config.yaml
arch: "crnn"
model: "multi-label audio tagger"
input: "mfcc"
spec_augment: true
norm: "batchnorm"
depths: [1, 1, 1, 1]
stem: "single"
bidirectional: true
rnn_layers: 4
optimizer: "muon"
muon_scale: "match_rms_adamw"
lr: 0.0018
nesterov: true
adamw_weight_decay_other_params: 0.01
Rows from block 3 of a small multi-label audio tagger, named by matrix and row number. Each number is 128 + 24 x the weight over its row's rms, rounded and kept within 0 to 255. All counts start at 0. Numbers have three digits each.
After each channel's rows are labels from the 100 clips, of 14976, where the channel reaches its highest value: "top examples" is what is common among them. Only what is clearly more common there than usual is listed. The data: phrases spoken by 400 fixed synthetic voices.
# conv: width-3 conv, stride 2 (model.blocks.3.conv.weight, 640x432x3, each kernel summed), inputs 87-173

conv.194:133135139131107118054105114118145119127116099141106138110101149139147146126161098132129143136134122092147127088101105113072131136103154108134158173108152131140172068114105140112174165112094163115119140119134135113090167143106151125141096149159112124127148099157
top examples: /ɪ/; /z/; /ð/

conv.602:114133135127098107120120136075100119114127124124113148120113104132108112111113128116105123162128139092099090162128150129142144146184145166097135126136150172102148129108117084090133134144142134147098152057131114139102123127107127146131183094159102154106135185121
top examples: /aʊ/

conv.623:132140144133101150124161123148138127131109129106120107120169114131139129125090143142170148108104163148079151071128129149112114109171130109107149169119160100119137160135099120060167123100128142113154116080113152155156104170151153125106122166133149139129167154138
top examples: /aɪ/; child-like voice

conv.318:098095102141104089141157111106148134133159102151124112086120117084128122141143114104083165137163129129109144122111107115137154123149102164159131107119117130075120103132142133159131147087083156165079125174153124120113115079158108159121125133124148116143156130145
top examples: /d/

conv.34:109136132155127126115128116136123113125141142124155154171124144136157140125142114117140124136127105114126139168130113151123140164103073119115113096157130118117099094144085121080109155122132082108150086102119098131120128124130154107112129137115135141111146114137
top examples: /aʊ/

conv.116:162118125145125120118078145139146107170131131119109084205126127121130140101166144162118048140140138081136114153115161090125120140105065160132139129108136127125136153114132099130152128170144134102166122073132092132080103097111125148152130117157128121150136103133
top examples: /ɹ/; /i/; /v/; text has "very"

conv.620:145102130143122130159146096143152118161100142153135113111107150106111080131154116145153113122129161107116169164144142145132103153109130151159114114106147104156110129109105121167153144145134135148138093122080141128113131113128148130110118145143152147152127153128
top examples: /l/

conv.67:150116149141079166135136135114080159135140122111114091177106128146113114089108122119137114155117103155152123121121120136118111128146123135109123098162105118123096156133113174121164150143144128111163173137133143122111141137118124129139151162082129134180154120103
top examples: /l/

conv.507:116126126105133080125113085143107143171119113140100114116097087118145159140102131093122104103095172098163131135111095118141110125161147123112133120103147176140088151166110176099116069135109095113138102107116122110139090146145139137143138104121140138144117126177
top examples: mains hum

conv.502:099061105153105145157067130111142088123159176154127122141112101151100144194166127150120157135085117150157134150100153092148130137127128145136113131105155137124181109135097151183125188137131132130085142154166140123142158123121150121112117180115113108105148071156
top examples: /ɪ/

conv.147:153100155121122093098092139082166142102103170107105119065127113076115112161124150077106144134136150139124126102115145146135144177111124147100118136126109137100125120148108148100110134119139139150153117119138128144091150122135131146092121062107141147119114142137
top examples: /ɪ/

conv.202:149138118114129116086114125123146118109161158135123159154168108141150125102153102135119130112140141126129063137106146121105121127147138173147133133139129140129153130116117118136146133133123117110122150117135098185121124147164131133126093140121130125142149151142
top examples: /ɑ/; child-like voice

conv.378:069125145129157123085129114136156066108136139091088116135101130075089143153124110103138124146142103088134080129111170162119154113110152137136145124154114168143153107134112150152105081120167143170112152142156129151146119149143134114135139150104153111127128165104
top examples: /ɪ/; /b/

conv.334:141128130129180103153120148131147093133118106068103127125200136178086122134121136143102108126163096127153131185145145135129118113122097138215129135153139062127148113116150119162140112172138118137163107107105151114137157127138146109139098145138153131138159118118
top examples: /aɪ/; child-like voice

conv.572:100101115126150111143157082096164130127124128150171118121087105106142142113134091125116087084124137120160151124145102114129165116116106136116169125154121105139107134111091093094107135100144135156165136072127124153120088098131153175158143111103099127111137126132
top examples: high voice; /oʊ/

conv.172:156147108124138144136163105136074146146151154106139072131160138086142108118067124108144115125120131104084143166143144120133096146121112167104115136142115162152151147160120115133104166130182111133171151106137148093145166136090113123112161130138142134112140141113
top examples: /ɹ/; child-like voice

conv.544:147164104104127151141156105158150138100123109109090109146133147144102115104143160156121122100157078063105114153125119150097118096147167124103169113132139087157103132109111158111140154147139135124148162123155130104150128144095165180119145160150171123126124158137
top examples: /aɪ/; high voice

conv.299:115119130090116099159160133121109181094161162150114088125133097127182102128115128156105139167109099129129089169136170138115140094147106096146155130081151097181113104100131177152145163128153121152135107152133110127150108104134128143133133106109142146158179097113
top examples: /aɪ/

conv.577:097091179124145145111147096089138115123074192148142118134141115148125100111112151092135150137103117098135109134123113148143149151109107097116159102039117150153115145108120113146133119141141168106098101160125106138103144105099142121148102152161155108111118128139
top examples: /aʊ/; /ʊ/

conv.177:119140130142138190118156076175120139116176067198104150133121162142077134167086108083109124144154180138149099135086131147111094144117120136110166109141090103148110105121125154113119101083166075119100144094094121121152149087149155113183092078161105146171145165127
top examples: high voice

conv.432:166088128134127114111106094079126071112104161130116162119124140128126135113103116104096120128113127105151115110177152112115079123104140096081126120142134129110120150103090139106192161127148110122133100098147147122140121115113141110161160134173112131161135099144
top examples: /l/

conv.301:140130141166153138135135137137102135131142123113110126126141087146150128150146117125185101125098100159127174161114123156140119123122132138106103096144096117102140149123127108073128154165114128159115134127121131128106104137162145132125102126141140087144121097145
top examples: /l/; /oʊ/; /j/; text has "yellow"

conv.375:150085105122095114136101141121130126150118099116096127162120122143077119128150147110097112144155159137144109120130115065148150108115076121135102136121143148109113131146124167142152123186140101137127118104120161104110109130110160145142134091169133172151101135144
top examples: /ɹ/; /ɪ/; high voice; /dʒ/

conv.85:117127081136113130073131102132084119143131107092098122125141119166107118163121103152126176117156136103137160114140118090134148097111155067144130156133140117133159080143133147136123133128143130126172102122118116136114092156123171132117114132121161086094123125158
top examples: /oʊ/

conv.596:145155128119120121165147119110153122160100131101168113143093121116128147135114132136104136098154151113151125095147148094141152110103118150132089136115117097123102100117079110179095130142136122129113129155079106140109182128116110122146111140120198160127129149151
top examples: /ɝ/

conv.93:115089135118083101107095089139080093138126137104095126131205117118160095133146124109116173129130092158133139114136127117139119155110114144159088137145140130120134144133129132119164072163157150159142106140169137125089121110083157117165105133122105088098140126125
top examples: /aʊ/; child-like voice

conv.41:102142137102148135096162091128146109105152105155158120092078129117177181137142138134138149111136114154133165143104149156138184134128111117066097120125114147106118139159101151156127123142150135140175102138133156147120103114105139154145103124133080136120090134084
top examples: /aɪ/; low voice; clipping

conv.639:125088142145106126121097105107069088136087159129107144119131146127128143094144145107133114085101167121096111097132144161144127121142149142147110171102105101126098122133153124135134111161135124122156130161103134147111151086121117102116128153091114145127155106121
top examples: /ɝ/

conv.379:104133110098133131086157124195240149122133097133157153135147099116160146153138099127130114149119164112129132078100161138108143147152167126128165136154077146164155140116123105093170107111115122115141143101148107142179099149168113142094137140130093140176093153132
top examples: /d/

conv.558:112125127130123095144142094137095104109120096158178102118131102120105125132112186139095164135173178135137128149099153112098130089118151134125115165090103123140126122093105127112138136116181148127104186181128083130160117171098121130150076192118139154116111111133
top examples: /s/

conv.49:162114096107119107156152148056142142083120146164086138161133125101099135117107112172146136123108095130186112147115100109160142134127139148118130078131144119129125135134099133126076163149153125152115112119132142184125102110104136133106121089152107113124121118154
top examples: /l/

conv.81:145166121119138094113102161120117120157090110078132087160160120086121142100120102095118116155136136119152164108111101124127112148138095115181117136115153077156091143111132134121105123120100155147113125134132123148112130205141137132101160129128146100137179157117
top examples: /l/

conv.345:146138118142131086150168075130157149152125194112135155106174149109117118101107106128170109135153146112100059167129121110189158129139160134092109162123107110112114125165125113130120150178108125096110153147143126117157099122121139107188097134114120123087119160093
top examples: /ɑ/; /ə/; /m/; child-like voice

conv.587:118125159112155173110195115115123142138125136090124158126139119120174155137147085113141111149121134127092140115121168131166120121137142155084135145131110085158086115137074134134171070120177132093094097086118155165130155091113133087125122144139118151117081122118
top examples: /aʊ/

conv.550:103094141144142109135123125142111101097115143144118121131183122151095181126171097170120124158099092093094089141097105161152137133143153155106106158135115121135129151128112167082175113111112152091141192125102105123094118098093115106117118142182152157177134127127
top examples: /ɝ/

conv.590:125133118129082143124136133110158168134154127131138118159150086123136140124163122119154126105116139113096122120115105168160157124148119116094115125114121096184152123129105113169164117113111115150141109136117170158090124107157096130096119104174080146129152113159
top examples: /aɪ/; child-like voice

conv.219:155116163171107166123072074149134125112110129099139116143140084103130173167095124103107101152140131133116140117115171148130103148089124100118116123162149133147136123120138123130121116173133136155179109147130130097114139111138122105163182148112116083120096124123
top examples: high voice; mains hum

conv.598:131115107140087130140161102127129157112086136179141111180142103119134119158140101114089132145126125102148098118108132111106138124170181123118083129108118122204183122138111156095142116096115118120134082073125129131121195103108171079163135142106080142168130156139
top examples: /ɹ/; high voice

conv.190:163132109131161133133109151163128112142117138135095098149133141149106136150122114060105128136133116131155053139109105072134162132144144132161099152117171102161115133152135111161166105124118166122131120158101110102173120113097125093167138121159099158151168086135
top examples: /ɝ/; /b/; /ŋ/

conv.362:138090132125150098152138140136080125127121122104119117140108175163125136136122194116156157182151109110130117132073099111096102152135127153100136153103130082139133091118117115115116131146141135145152099249115155123081090144132151107161166118114122101124133150163
top examples: /s/; child-like voice

conv.425:172118143093139134170132110138131093123125117105139082149118134108100126142105109113147111116080096167140093110119160114096109123111135117121100121127151115135126134192132149186131117129126150121133139147140143088149162108135144155145148121111109157119085126115
top examples: /ɝ/; /b/; /g/

conv.39:107139104150119118119093120133179114129113140133134119122110112124128155136098144134146164134166114161157120154118156130133142118123095152162137156105139161070146117122139192155118165126111097126122135133135111163178123106111118118125134128163148111141115133130
top examples: /d/

conv.294:133129154154108162157132130130110122107114123108125101132146146134183101113124119138134140161093118111142118137103068102134144124156116123055134098159141128148127125135118121135157149138136134176156106134100146153097116130157161087119173109146119132121140153145
top examples: /aɪ/; child-like voice

conv.134:112143115131169124133160151115105085119145112159107121126139131098140122120142079126087125164093104119177114073124136143170139135155143117145145106165094118138121121147121112113150101131172129126137153136093136158131123140143167067142122118128094170136092179132
top examples: /aʊ/; /ʌ/; muffled (low-pass)

conv.485:130127150124114120126112118136146140137161128129143161129141144122144163156149139165133178092119156155149140136171129147109097101093121089141122167131112117113174118113130111134107119108165142118161168156120124146116086129089120136147096088147107144105124105099
top examples: /s/

conv.226:130161114128042138104094115107140120102132159136152113147140148115100128154127126122116104144123098113130123184167123116154123111107198165119105128147097122146116083154120119104169100137156141161112133071124143091136117141131127123127120097105128075108101170160
top examples: /oʊ/

conv.25:142126155124116140106145133128125161152117155125134155109105113121077157152136132104122098125115116122127083113120103142136080118123140132138092086139137116092118123153116071149069090124115141115129097089108121139118112124119105115131159134136071139062156166154
top examples: /ɪ/; /ɹ/; /b/; /ŋ/

conv.383:132142132135094169145143151130180133122096091161113114150127149157126132168158107138096138132130092133081106117121149131177138090144142139129155124160139157101127135155108087159128176173146154127157131096149169159138115157130120107152132124107161116115117111141
top examples: mains hum; clipping

conv.269:133142158106178139111159104122123133136146101132127102120132121146072119129110112127164101117113141161118086161121157111188136134139095172113146119146112158146115135145157111132116131094105135121130140137094086165078068107140093140134098169091129133102125097125
top examples: /ɪ/; /tʃ/; /ʃ/

conv.580:121144115143122166140133145138168130137152129123118096135103118105149127121147074118145132124170122130092094101164105107145126131100126100169123086105130138122122100143112148141123153166121102126118140095163099128100171116121157118149127090140146115144095145112
top examples: /ɹ/; /ɔ/